A small contrastive audio-text model, trained from scratch: encoder norm layernorm, encoder activation quick_gelu.
Rows from block 3 of the audio encoder of a small contrastive audio-text model, named by matrix and row number. Rows with one number within an expert belong to one neuron, the router's apart. Each number is 128 + 32 x the weight over its row's rms, rounded and kept within 0 to 255. All counts start at 0. Numbers have three digits each.
After each expert's rows are labels from the 100 clips, of 14976, where the router gives the expert most weight on average: "top examples" is what is common among them. Only what is clearly more common there than usual is listed. The data: melodies that start on their tonic, played by one synthesised instrument.
# router: router (encoder.blocks.3.mlp.router.weight, 32x160), inputs 0-79
# up: expert up (encoder.blocks.3.mlp.up, 32x160x160), inputs 0-79
# down: expert down (encoder.blocks.3.mlp.down, 32x160x160, transposed), outputs 0-79

# expert 29
router.29:116147120146185127141098113129157087089124104128100090148101134094112126093111099082160144210136094159126155061105114136104176138102163156171133101136130173097149171106104126120064171144113081146099139097131125112124112102113091055104122064
up.0:138131116080055150143165076172072110127134164116177150090140171173101108138136098144173134080174157132128144156157133118147088097178084131070133140127147126140128140098186059064131156107173178079118098127166117107171194124089145147085118056
down.0:118177146139092137120166097131110065112118129077131127162168181166130092163117082153120150126131128105115129184119154102169137101108120128138146124143129163171175146105187131089165116139090123171161107140180124134154093167120118150092078160
up.1:126178160062122117128142130129068137135166166107096197177118187176155104136126089086069140107107116076127126149159121143086128082140088159104154131140199112100108199161110136148165141153131097101165124181141123144114109131166184154109079154
down.1:131178109049088104076180154117116160115149067089107171092069166183162086055135113159107104128125145081197071179159152102127151132140093086188165172139115104073120085123116104125146162148164127075115113104168105170119093144100113071085117166
up.2:119098134116183135139100128187070103126110134136122108160174134093108139141164125096076081139174114118099127139107089132094198103063162136061149161150073167087139132103152127153173071075118091106127113147173154117122142166152170114096145064
down.2:095088200172135100122088111108100083134111159185134142151109127143110165110114122151119082140172108138096176124069128179121116129171177145117104132094148151070091069129117168073124091076161088138084104204166105109097103089127108130092162152
up.3:106139122055111097130154141129114152172179129086136193135081212206161104113075149145056139108077110086117107166167164161109139109160102181157134062129195172113105175146121141162125136129152084110152115090105108177115156077110118077084083151
down.3:108137128081090152082143145084134167127166115119132198094115166140163109090152109156135125063114126069149100171169096090097176095141058108163218148099193163118152076110132097157142109112143098113171121102138100172113134134157125116103131153
top examples: the note F#; tonic: F#

# expert 25
router.25:089099137067106146073144088113135083068105128127136170174108164165170129158083102112083150143123148128070117178129098125119134075161093167178088155173106115128176117133173133130120144121121152122099144072101078123163102140137153099087130155
up.0:134101160093108103117172144123074124089055149109132123153112164165143090153101085141107118165126170097096188144098115169132156081132116171120081112164116166088144109089122177123115144158091146099120151113146093126157131138162130082098138136
down.0:107079203126136119119161127070153115134178130104176160130118216122103118166140074106175102138106132124125102144115173084175186141101094133125059146156135104130117105111119064139113099116119161182103098109176082107120084141126089092125091180
up.1:086102108173095179142079132090117096146158087100170114105124125059094110129162110129160148128130108125119086134113099110096099146153121075149145151127112148182143138134154144173099137111130142085148094088054088121111144106133082183115120089
down.1:137142142176070174158085081109122120183105030118163119087147096129111154112142143143135091181115072107123095092144120068156094150124145063152116142081136123172175149164155085112066119092194113185123124075078127149096163061130158176136211136
up.2:173165106167103111158124162160146137187166123133137118127161061085132151096131158163134058172194136136150158077148140191180109131132164147120220158119143113083087105115069175121182158135148081151091134183134151045122139054123126145072160106
down.2:106160098134151079123121189130154149143105150162125105095114083117113143058082115132110191116161115170164138140150084180135174158108152076162107209125134150118118150138110155156164173093108185098069116121071145138140112176139158126132158103
up.3:165172135200117146157084173166091077142112148166116093141156089126156149089102127118134092118143151179179155058108142190149152128102187116116167130119158065105110116142126176137155134109155095149112098139133134100154114073136165127118139078
down.3:167168093169146118118136170182097157172128157174134119140088040077141126109103132156135186136166107151126134092153102103144130065103148108136098113102126091146097160158110187140171174115118152147072128125100120136094105157102196152135164036
top examples: the note D#; tonic: D#

# expert 5
router.5:089091118115083126124179095095156134133089140103199165097146149127137123104076096134145169090123134111160073118173153097114113186169115126170122081133155161091161100149122070115090120122170090117164121155135064200146052138093127129072159101
up.0:194170066129143174123128098099146154126221107161156102134161107096108105126125108167177111180153130116151158094143202151162082156072127111173134135127127077161127132118129126091123159090099148200057118106137159143227149150129097072095101149
down.0:107120175178147126129058168137119174117099144123119120149124109164129141138144153177072112156082093110142182131111062140174143175098231118100162130068120134145128119102136130118141097127175096158158110039158168134102203136033150118107203198
up.1:139133100191163163138071137137069105139115126127112095127125065118159136150131080159140129184129107170091132095089161119180147118093190121144143105126111035127112115147161173115150083143073135144128122156127140084190104160120174101123185090
down.1:155104160190100151126129181101102160128137125112120083161049151124135132157162171143122115149132172132113121065089118170172140126104126124100130127152210089153077075123119108113144135085142098103149143120069088142200177199126153120127123124
up.2:100139107109101138156094101142101077179148183191075078148116115083095189136135105165168084172171139141081181133086158145169136068104139122119112140124128076137029163114178109139183102119110139099114122221135133118145156092164152124127161046
down.2:118128126075136112135158103121101137148173093147098112106142179149157179074127117175149133154121207059084067157126095153122131106114122141144167128174134104159102080104094128148133172180168127109106142167147162126115097144157077170162113196
up.3:171141127166225122135092138087147197201172137127131103110115114130175097137091152103156138154109135154141107136125102211123111113171097150144092089149166093129151130053126122157127103116122136129057157074150132108182112164192124110106074103
down.3:098162069183173116139158120124145193103139155180146040120051079123091102094158171172140096155128126121146153081107112156114105138132136073120167109128152154120126119103091138180138107154117137171100183150120199162131166123128134097097107143
top examples: the note C; tonic: C

# expert 27
router.27:129093133118124139074153165144161150117161084127133144102129189158102080094135129098119129093111127111094139111131074135104140150160080144160133079112099110118146145122080170187122146150124113186151144104135182186074100082126149141143129130
up.0:157089149117150153121188093076157148121192142156151121120170185127125060117076125146084154081115136171191110158156184114133085163144104091148121072073140165105125120121090152117097127172126151159135147132104151098109113150121111136106102095
down.0:065210123102137167123164164098140096189149112133161148118155159068112120134114177131166146107065167154129115105169108116013133137145086077143100184094123160140194166097152101165121145133157093142087117164111120112113087172128106188081076135
up.1:123118136206070197181089108090140068162126094095152140161161095166170163122163070095047077097154241109142150139103075173129130105130143138099158153172075131094100075124209122122120088110096164154119111121127141165124116100094123134114117168
down.1:166103133186131085166131091196141137130155096122085159114134114147169188173160141160089079167184166124148165125115186122158133168077144146076173108121127175109141128147152167076118133155091155136102159135101156099097131138136062141111150129
up.2:182152113086056130114183134106121121133180118127153110137134134070137192104163098111103148151079120094080104172181182148148142083084125131129084112127089163104124118138154131104090185171140132143139102141079109112137132131102120117105132116
down.2:105095150128098125115121068155155097101132068169159166119118133163199151115173159146092097101146159061094125086079087101114085163097111095136150123136108113206141091161168159144144152059140140134159204084086139131125104072165151119143145197
up.3:124112147177146100117138123196114117162101142114110130203109102181157171098101146157083054157128060056090171092047084099135177102142185144060115146114133084147097122124110137079161099052116078142133106126139157147122131130148161146101201157
down.3:133091138159125112158119160112108119145099110144030138127127074131105154174109162110144085118154117098163122180062159169180164089128177153097085171098161102106130127139155163104135068099135169151142071122142187189054133104093172177164161161
top examples: bass guitar-like

# expert 22
router.22:123118156150108125102176109144101155100093081131152164119057111160141117119146136114162191072069128060112071104079136150118101073173109129103085198098142124162144154119133146132170155143139074128179131091082142176114163193105129180143145182
up.0:140151120147140155175128194187104150125099142191139127158125114130121145101114105140165137179182102135161110055120062124145158137151170164138126120080133118108140125144078049130142141125114153148144073108122097154142172090097137125117116169
down.0:160129105165157105139127131172143148120148116104089135146068066139136151127144151098151109176139099122161126153092145181159117051159161117154118109109104098196107129145117187155123105119175160130069182103146142145205119108060185163147136168
up.1:079135135116112173127083121113107064145194126139170118126100124127128120120090206094082170125101118135119079043154111129132109061133130148143148154116189078151096134138153175094153129106170077108141170101105173113119135164221186092113107133
down.1:114086069090165146184112049085116112103099131163143121152165175107078156052164158150150167140130180143105120118138149098119139124170112088157160185111134165126140118096174148148184101162168100118096215076129082083121133137126130180147131128
up.2:168087125145117150135158146142079074121179138134160117129072168120151166151082127154080131139090157069093145120132176172163118071121129151182048173105102172112110169055129168175088163125120143042133124151119124110159090161165100117086139112
down.2:134117195125110094092167158040106124122127126171139113113094131172124156130160187180192154100161107109134178177100184117141169117131157103091160085123114093152143119095118120138085156161147116148150145127107142139131125136157114108129120127
up.3:127181143066116168184115135165166112147071107205093129094123060114114139132112123156167123191159168138154087075118154126160069135134106109110056096081143136092153150088116087097087162138105101175139115128104124158129126104113151078102157182
down.3:132132124151140064145108092125165104084119096118138144100076071162088185206147178105129077163142124153175134172106167105165139075082173148120147127112123104104124143189087127198150183157149147109089123142145153138125147125063183147156162117
top examples: bass guitar-like

# expert 16
router.16:059110167113119163117096085125154105168120114140170187105091106166114042130086192148106159136120157155086108086076115168077094106128112125116145192149179127132114114178114091088134094168170093135141073150162135180141145121152154133105135162
up.0:148135109180180190129130122170100113122124145156094084113148186105092124150071140143155073166133154125116139128110167137135110134117123112115120176148106076130105119150128126162143135101115096093121143126158092105197151146118158143186125057
down.0:139148131114066125153095114119092112146166107096144105106124162122103165088119122118167107141121041176196113150137150118224171118113106091155129106068150136072090146217090172071111081156121079136179134114122115101134168086146161103152175084
up.1:088151094137133189091078098201100095074151123122141103126072149099144139133091095143152106195138115089095174104119167109139144180103115133156075151123121125103095121140150060128106116148057182155128162104140138170175102112110171045100138074
down.1:060111154090101152145091143149146096115073123152129150045112165141132104108142154177160150137141141150154126149146148088166198099121069117179163133197170129139118150159148129148116084193196104114146133127148094128146105089131180095185169087
up.2:157144080156127164094068146156121098141108096087110077130110050111073165123104104101150058173105096180144112126123125087173110087151170093125113202140101045149090119147185146085176116069079101134096166092156126118130099142129121135150212120
down.2:095134138109139109119144144101098178148131111130154203142170097150135132127157142163137095101114157157198084121116128111151158130107104165143201153140148152108137147171172104165109137097166093115160078076169118141133135136093148124148144164
up.3:139135164098066094158188145136135099122142132164115076164177120130150108122109124219145186122147134154123115128173199184084150127125107121141132139080143159129141135116126187117145068140123148082155092175080116115144115156074166123049118052
down.3:163122136124122125102124126139119115142100176157162120107162162133148071158176154210115145068121162118124110163122147152107122068140099154140095146074129095126069086076089094127057121128157125112127089136082121137134110159052122168125202081
top examples: bass guitar-like

# expert 4
router.4:093136115149095136057184145114144178139165154079205124151077164160158082115118106074107110107132115125107108115158149101088125158127159090185164167097160174104171164135109175199093132131162114069151104095104155161074138141150195123092120134
up.0:130079130121080098128115157115157109109181150081132132104119116144087150164139182072113153160061120100148153153119208154085181152179061064122126154093111145126112139112126117153124149139144063114121137182142168187125112089151101108096130086
down.0:114079136137107118067128083049145158156131153107174143080110157158129136185103180141130106040071094073168085174111110112132085104152093141118124167152135152139164103127108125128096167100120102135121112124176124133096092112137133183108084181
up.1:177149125113181087182125066109159157161151133157132155148177164142146107157067138113160131145098138109161152139162165142170056137179139159128122198119174099126127131048130164094083072122125131115095075082114137122109129127128101130065144163
down.1:151137124175140034056135190143117130102123124150125141156133088135110185169147131169115050093186143050113106154109175177154096107136109191094154159169056166140111128133143142110156130162136109120125111175114096103173096150104124209148153151
up.2:113119138116060188097126129141149122091145130100127125103066196135045125110147125097137174084107091129067058156136133110133128183135159070173133113113168107127097150187140136155144099133144067051142121119132121159098110135096132121094102149
down.2:110190086158149166124035106042129148147178146103185118105105107124118122104092139014122130144072125122150093143089109078129117083145093115123122105126104187141158128129162106119122130144087107117149110081192103123143131170146138101181072156
up.3:162100099106137089164147203123109158131157173166158138091112164168170134124161103175107120146136187079167087101130138173125164133129133098094136187168080110142156139122133085119122108172140153107111087200166121114187133214095098056156140148
down.3:156086053126130124103118144182158131100184109150113100139073104091162101170125171156144164148121098148115124131125163132164208148089169126138133146135116101074156121106119171077119126111097134138176054147147142133137128142128181116170165097
top examples: the note D; tonic: D

# expert 0
router.0:098122092116119175174165140163118070131199088175128145068097132161124101151103130057157097166100154181147155093112147081137172106101061154113113101067156155126157139136110103106142108065187099107168155078157124127131141116086175129133111169
up.0:156129126105102082125112145137109114153098156137159147156149175086167036092164116171148109088126069103068116123116097062081145128136134150096143165109135096187141118133134129051189162126101097180184148154066159119140140141141132150114118165
down.0:128093141142142097110137180168067158142054154159087183177125078119136103084130120160134120120142133091110142102125074124075142166144157156076115178113091054140106122153110130098152147099049130068104077179144143078140150135123092128079126128
up.1:092145124140134187086135091166104132089107092121119140095174129134092152175105174180156163205131142141088124099163168120114138187101175171030134176095111129172119162100167108105173140114132104084139124142121129095134120136148134142162074074
down.1:125151186069109099124101109146104121127175143219129124113132092134128214176143129164071123155128195165154195150061130160148173077114119141137138089060106158158120125151138101143123046134128097132166097128135147120137123076145185095109150123
up.2:167150145167134088119114081105110171149117160151133157225142094093143131071114111192105135162153121097131122093127139146127124135171167120167095142102104078149096139140161166068147174158121111157066135132119121048167099142137150117119178142
down.2:204119057170132094136134135127114125164069107090131080126125116089131109099128103134168158143130091070158128106152116172203175195186190112109109169145125098122115141155110136137172081104087163120095091162128126116138152150094121111124100114
up.3:111168118174132144146129132165121114118080129149128132134174126150167121158120160087177168149152153134048141074138067105070191126149122170058090151127131117110133138115154126098181076078090096164145163105169173170123141135174128175154151105
down.3:146142168115108157101128151098115121034227154076157126125134201132090135147143146131133147099104147116164188164098137151145113134137098125180099086172143081120078082127133096158130137161199143166106160131124110156159110131152090138146108111
top examples: the note A

# expert 11
router.11:114149073120144105153142134138090155184171129147107190156080082160171180102106121138158118128153175128158126101113196124141105120130160154129107102085045122075066128187087158082131149175102106119140148116186101087134157190135123083081110143
up.0:098106149110092116130130115124158062067116166165140111057146178151055128132177167120179120097094111144107148188126117084101167169178118124097136187135171077148166064137170145114180139115181073082195119142146132163150125067140168122145162153
down.0:110125140138156044220109121159119116139135082136119129158073103164215191132098160176152134154124109122112113126069108136207153126187122088151150097126107090106141136102179129101146092114103128149109040136094089155132077116186147148134152113
up.1:194152077092121070119140108184142166165127137136141131106136159168162126121168154135120150140162146116139121110122130151076106142104145164053172166094099142125080142176078168040116166122126147141134132202166083111075149169111076117087172119
down.1:137143104108137188146177133135157156098161078072124192113075095103216130139146065105109112079090106088061134115130211143086064128102105173138130124078125132171142178136068119080137194118113112162113120137117117084129102079131110152131156156
up.2:131118097108100105115141185139054109165168175161127125097121138103131111140152152162143177148185127148159153141112178172147097106107157145077123100161096168106101143150110154085116125149160135067098146172156113079120174177113156116085143111
down.2:127152092120098165188141106106144114171200078130134171100091108113186139114086116104163109128155133155077138058116167170106077130112113142100124139083152129164146063126061172107084136123135081138137122115125194082087134132090152116115184101
up.3:143097162195089105142053094146146088105057174140151135075149107127052105146101156101173081163103057132173157142116052136102156128189152100086161179110147143164148096124143089121160137131156138084089109139097110158101160112116141180090125125
down.3:136123117082127130130151181124103134098085148051161117160144149089160127142165087119100145097086079146081093130104122196124125106123167119164132134150129088136127102127120123228172100104158115145073116161121136099096071112113130138165156086
top examples: the note F; tonic: F

# expert 9
router.9:105134143116164114119145069112145198142105084121163166120069150107182074104152153059121110104121134086111135118118123134111153144128076171132153173132173173098200130133137190110104160168159069130154131050094120164102092142122163153181158142
up.0:220187125148140087180134138119152110143131129085096147128114085037128122107170118130163153143139118105169113098073112197092168106148126124166116111149158158129167089134069168129116186216175091175122107113073126085100099148118134124135154206
down.0:103100104162136124162153074099125135085159134124172166098092184108131067105174168123155152090101170022163110191111166157138132102176144106059113137163100114109154111087173108136108107154125147065144134114113167147135118168162128163167126128
up.1:075101078195126197113092135103089127125182090112119111155138137131084154106074081162125066127114127143087142110165199126141113060116124149174096153129154104144106109128187156117187093110119134183100156104158137125136136131140129072125151124
down.1:101128095085176127128097179177175150112137067119116127133128101174086156154082120115128099154092086107104163189125087120146169157066103092119126075137144126200133166113119119120104126096109074158153085156167109160163114084146154120078131141
up.2:198106124164187070155096093055102120112135113121107142102135096110143159145161131123190148110133115099150156118091142123112185090110192113096183198217122115117155097131098142095146101151157102150092154134107130103154115158174146148167183142
down.2:131075135150143120122160067069120093146143172127118120102092128136142114065144155130191166067106169078137104164139116102087144099176149182084138153151098115084154090092134135112126125161111155135150133085096175109110140206117118125170116097
up.3:128181111117137123104091185150135103126096142156154143106111132128100118149131123055067128118133106127114151132097147168094057112104130166151156063080157127106159099166087138220090106140140098096133085111069066124107145085127105134157097113
down.3:147133099119143119120178090165139137148136091135100136142086128170095124106123162186113139126122134072148196093100131109112162100150138131115170104148128091148140118136095075124108158145177109121142111112166102246083176122148185109123202123
top examples: staccato; thin (high-pass); bass guitar-like

# expert 13
router.13:126139165092133111126171128124187172112155117081136086090142126157164163142089123137181103160147129158140173123076117080112120107117087123151167135078191111133118143089134108065078162143151102147182144087106157129103126125052146152165169096
up.0:141122137131168099153111126092166193048130161139075062117132099147075111128116094144101091157131125101137161175110160133229104124128124118197125106161126123103096127137127142108086132183101150090120190150106151114145119135091105138187201145
down.0:117149079083103112146105152174205122147143105122102131160165091112146118154115147095146100108126120133111143093105145094111168141114017082145124174138123133157136128127133114092134108119116122136189150137158104173162152129126117149101173148
up.1:094081121166168145137062088067093197162099093151170185121160153076128109113163134132147151117131123127108080195178110103114173186128150110191092157137134150173145128137113182128171053073141136106102190073142055101140183097150154142123097155
down.1:132121129151156132164131103118163073160059115159170132088117144142096132122096148161155134122180143136113130024127173122098140142156152131035096119130106114080076152087152165073122094161078120161052128118093194127175114118067187161125143051
up.2:082131174137171153156103174140139172122196173116136058108098083100122113122105141077153129158152152129117137147083108088136094107144129096200148129108181147100079150089111180119089175111099133140150162079145115139108142069130125111172172131
down.2:105174116133123142129142100124223158102102147169125104171131113121128151105133090092116105141076132125133131107107168092180146151067051105116126096144100119112126132109104055095095127167160136149167153058127112195118154093144137100174142152
up.3:166055138149079136107149148113100084099162159078153164176130183190155109131106075072096157097099077077137105152165099130116115107187136127119139166166197170102168077109166107136121189122131127077132087133112145076128099200169108095067074136
down.3:164041148109172131113112144117059155143106148099103126164101160158187092112146064129089165174149105072117135190057169133182173089165124166103139118176107123153147131098116091094107107132118130114100098148135136099149165137129164109101136122
top examples: the note A#; tonic: A#; flute-like

# expert 18
router.18:121150101090102125144162112126136125162170085146144167119145122133146101124155153114104157112101092141147110160164189108098137161160157087103144090086096130077116078140092172179121106208172161186168118104111160193104101132066082124095107175
up.0:084099176151145153065114104173141207163109129155171153096102199117089126163156080165140116089106121067083064154135108129186114153140110172069115132183167085185102080176174108133140104087053147117145128140120113108089169176083108148143093140
down.0:104168119123117125091160126150142143122116128142109110086181116111086155113217121147138103156089157094076148117104116085123098179123100106107078083148087090157172182181162071131135080134108138151114123175105109083146092106149092171172157109
up.1:180086150109124111127141157133110178079111127163174160163119193129126141180150096208106105115139121089100050143089100136145150122107141137121129102183134054151136139145131136108157107118075158056124083146210112140148184170112133146127112127
down.1:151161150107126099116195087110081082090110108125105111090144120133087149140167091175154116130101134135147113100146140102159196093105152084156073125142157078112077164180078113114127100192113097092118127150091150102148142123061103098192120133
up.2:146110132111114134163120119113125105155150113098123139098144111147178147160211148142108109118201139199101141136075169154168152126076198096101151132106078107090106125158135179105146109139150154201122137204112153115101126102034116128125185107
down.2:172173172145126158146161111086100110109168102161155133127109074099109185091145091182123123104161162134157132119077144165160048143108097124121156113051134092136201124121137164105149125128145160154086141112113122081097103130146103194117116127
up.3:173147082105161143176097090155147135117107092107086134110170095150103121208091064098152157185169088101137188160181173134134085124146094111185100117166139102130131076137112119086138145136133144132128049117128085062128116093103161107149123115
down.3:093117149117171138067157156116119103067110069107175122121149161127130109087128156113130143142117107154138112149152085097107171104116155089131146064117155095081137161114053129108059151145169076121105150081132130136131079041112089138157118170
top examples: sine tone

# expert 23
router.23:127102114090069140114156172108152154158130125154174128099128133150126089131111158089091127110138097068141066100105195129170070140134068136076176084154122151092109058172124086106174186129133122115187143161077142128074162135119159157129136135
up.0:145175102094171100151132143143128127179157179108099143116147092123164157099153124194151126136162171157123111124080111142124149076109148170136137067098119141093122102149159126111112108164134126123159105173102133132132120116040101099092164128
down.0:194142071125119156159139150180111136192127137145125113123091109098180139113151138139127201127164172190160132114099129216084108146143142121152172079038180109115158175129080171138134148156156114151100092118131099146111130089086113111112154119
up.1:173181121128115103152118148120146153196095162152096120181141014122124079122140153173128122137208147202150158142130181182074158145146149122110146121109089102139116073149092184118054170120148185159098102086113103089091156109109132094055127144
down.1:099106176152160122156131119149085185110116078154082181144158151106186129148133127096132126126179096164133148079149121206081053096144126151149126197102169128117107118142127176147159149088090135160092139189110127170145079090109146087129124130
up.2:099080123124150166137088215138101128166133116190111141098103085111107201131119144119154048150130186139105134136098150151180140121103109122172121127118177068167094088081081141141157075133132105119119087159139094145122131067118130106152182139
down.2:096176141087178157168124086181124115111150086138134090116158150105123135188116101176126140174123128142122160093138166118139070042101146141130097147095109108117157119082213081111133109130139173155067115122116107079158117126172079111091166148
up.3:117121170094139088130154082088084067113129066128136149144175167106105181137134174134171119113100147134177055124097095169179099153152106173168099182134130115124155152146167163152173095154122103146080111093134122097130107106128152134196076132
down.3:117095117143162191078157119108174157132136136127100197118088108121156141073161116088105129133190095173097154189113159112111167188160088095150145082105135123148119157141137129153109121104128141105165089122077117138103152139139141173177126147
top examples: tonic: D#

# expert 30
router.30:174122154111165171119142103145127134060146096109098134103111145098106119073137137085148104101142139157153178111148176110154108104121109105172107144110085103114107134183097167116142110160160077119169097142099111079097061091112159123130210073
up.0:089099183099127120082073161158139119119101063116145096066145126090100146143105155067107094065123131176101166155186112117069112147107173087147143152106126134121084145185138159159127121120127093149112130166141201138105097155155130120134156073
down.0:055127055099115125116107154089124144134119108135133144075163076097118180154131114142096125103101164169151132130158115126060124122164102075151122091133103182109131183142088076230132142191182077111138147180155131100095087134128158180138118086
up.1:143123116120149114174110180119157116142085162100139092118133112133073123133209134096093142188083080140141179100119163124069173165126167085166159112187123164140105134105114109069141218132076099122098075146124209096180114109161123080141099144
down.1:155175130106083153180160133134138145156181116145171139094070136144174164101167083109090118133103168077131096185131160180156071159108109109096109121134158114161152130118051048165122149148172122156152128118174134116150064161100132156147090161
up.2:128086166128125131109132148104118169083148101115082139112134128103075125095091178110104100098127142189122164135156163086101123127109138064182114128083108109097124145129128176147149106164138091138154090178149189116107088140136174141154171078
down.2:076132091126134142119141181096150147147160109128153118071111117117124166201096145142129150095056170139155083162155147130058139126137064084141102101106119126122143183189106067206159124132177094139166114169130169177099119138107182129131094096
up.3:128150118128203105134120102104152135111128143089104113079119140112062121090104155110123135117120164152164173129141186030120152148101123076185132146057144176133155160129136116118137164146154069125152109172092125122116100094144130110171128161
down.3:105147120099127164098154163122144135106177137141156153058117141137085124129093145145129142149081153151135136144202113133064082111136042102162070091118120109116142181142096072192159096129166115125115183201167154114117121168151124172110105128
top examples: the note C; tonic: C; the note G; flute-like

# expert 14
router.14:155132137131075124187140067129142084178119148095131130111133141121081148152107129098101101159154141107096110182116105136125122183092112109106138162079121110121108079158092155144151181147094119088197141116126156121108123094099130104162124150
up.0:174131124172150091147158098113206105139144096120121150144153125154164142183137139163160080146094172165126129175068098150123086104114126152117122173165172105170074172124158116113202122127055136097098143142136150094147111169131127107178145125
down.0:106130142098080125156141130146209138134142152177084197115129096166167174050178135057097149103149131143117123139147153101157120164114143129167161118134156172113163101134159146142121138146147097158160107175117173103048088120119103126169178123
up.1:133163144091147138151116092097142150101087117121148148133146063119144181117140140106084113144145187071113125187067119207157088127097119133147153133188078091102098105119125148095116155161112146101148114106092091105139077187098109173152115149
down.1:158145171119126088135167136125206119162122127194085209139108104211168127086094116093138127160128149143165136124130151136139100136114111194141116073081162172073118114126084141127115144155156103179101092159149136178053118108125118129135152134
up.2:096106117098137139106107178152109118140111147133125071111159158214078153109122105163147158170110054123146139132116123084105124144144161169137187097159172044137081069170087098120163135086193131124135096147135158138158124122157135098055091097
down.2:190199122189159155158116156169082168065128108083126042105099138103106075163120156151138130163064097097101088130107165178187146123095111068124106128133113112130136117138092133079079104157123121133133151080136159108183173125098125068096172145
up.3:057122163107160149154120122127129095127141152149094131138146126120121119207076121142161096116134188149142161127126147103169162062129142202129103148102082103161074174095174170134136098111118100150161095174167127124105079152139161148216189151
down.3:125140130104131144132163084096195173086119089132123143124157136112128117100116161118110139147177058111116164159116079115095108166065094060149182102153097188168127147180099106142161144134090123150129194117125101200063163106161095108158142149
top examples: bass guitar-like

# expert 1
router.1:183172114079132137121168119145157131138112128176105145119158100112172149124159176106103188127090158145086067181076098173139136168070082139083114092191092099127147163100105146096138164128146151124142132086141124094102133197076069103149145160
up.0:048092117137138112100055151154090070085112107083149120091123149169077082123086081146161076165158052142106177141130142066103164119136180057157156172136140139120094088176126083165164080110100118143142118138108085146149139109158170079107116088
down.0:136103134127150168143140134143096136093160130134049084100145165094082083149108143146143169133128104132151150094136105116139186054152174159126104184090055141089140093127158146103109099180127071111142163175167101058163175132090163141098094128
up.1:103100150118083130177099131113142104135179120143210118141101163131119101147134143148232112142129093141159154118085146117155146102129183099168151177125166140146159104173152117142109117100123124134158056102090177171120199082141158132147119096
down.1:142127133182163078135105135117095097074138140159124078144102095138061173190112104197109168173150149137164104132155058154134125140154162153139068129116199083118112127129140160102181126129112076143076110091094097120128175149087127101124206070
up.2:167139114133130133085105118162135147110132162076042139084167116144091145100159148095133099101116106141101118165126131099163116141169113086152154104117107130152084108137159135129130101151126177094164137183071111111125095116117164141179184112
down.2:177216179109133092111093098126118124161136119152160143131105119096142108146199115197144141187137149098106122180116173151160137119116119109143133090123155178132078193116161091103066131182164160125172189170155191114065110080132127118139133083
up.3:122106105167123109133137141140148116124111033094100117122148123113097173119070109090148076147183116089134133082120171125191110133115188142136107118085158141099107083127112163133104180107117093170091185085196121134108137140168125147147115111
down.3:119191098137146118164110110126119190156076083077184148179084086049174142127138111139137085163194116117082160041126165195123103132085157140111090107070075088052111167162114152130110092074078113132108104128134147118149130184139078158166173124
top examples: the note E; tonic: E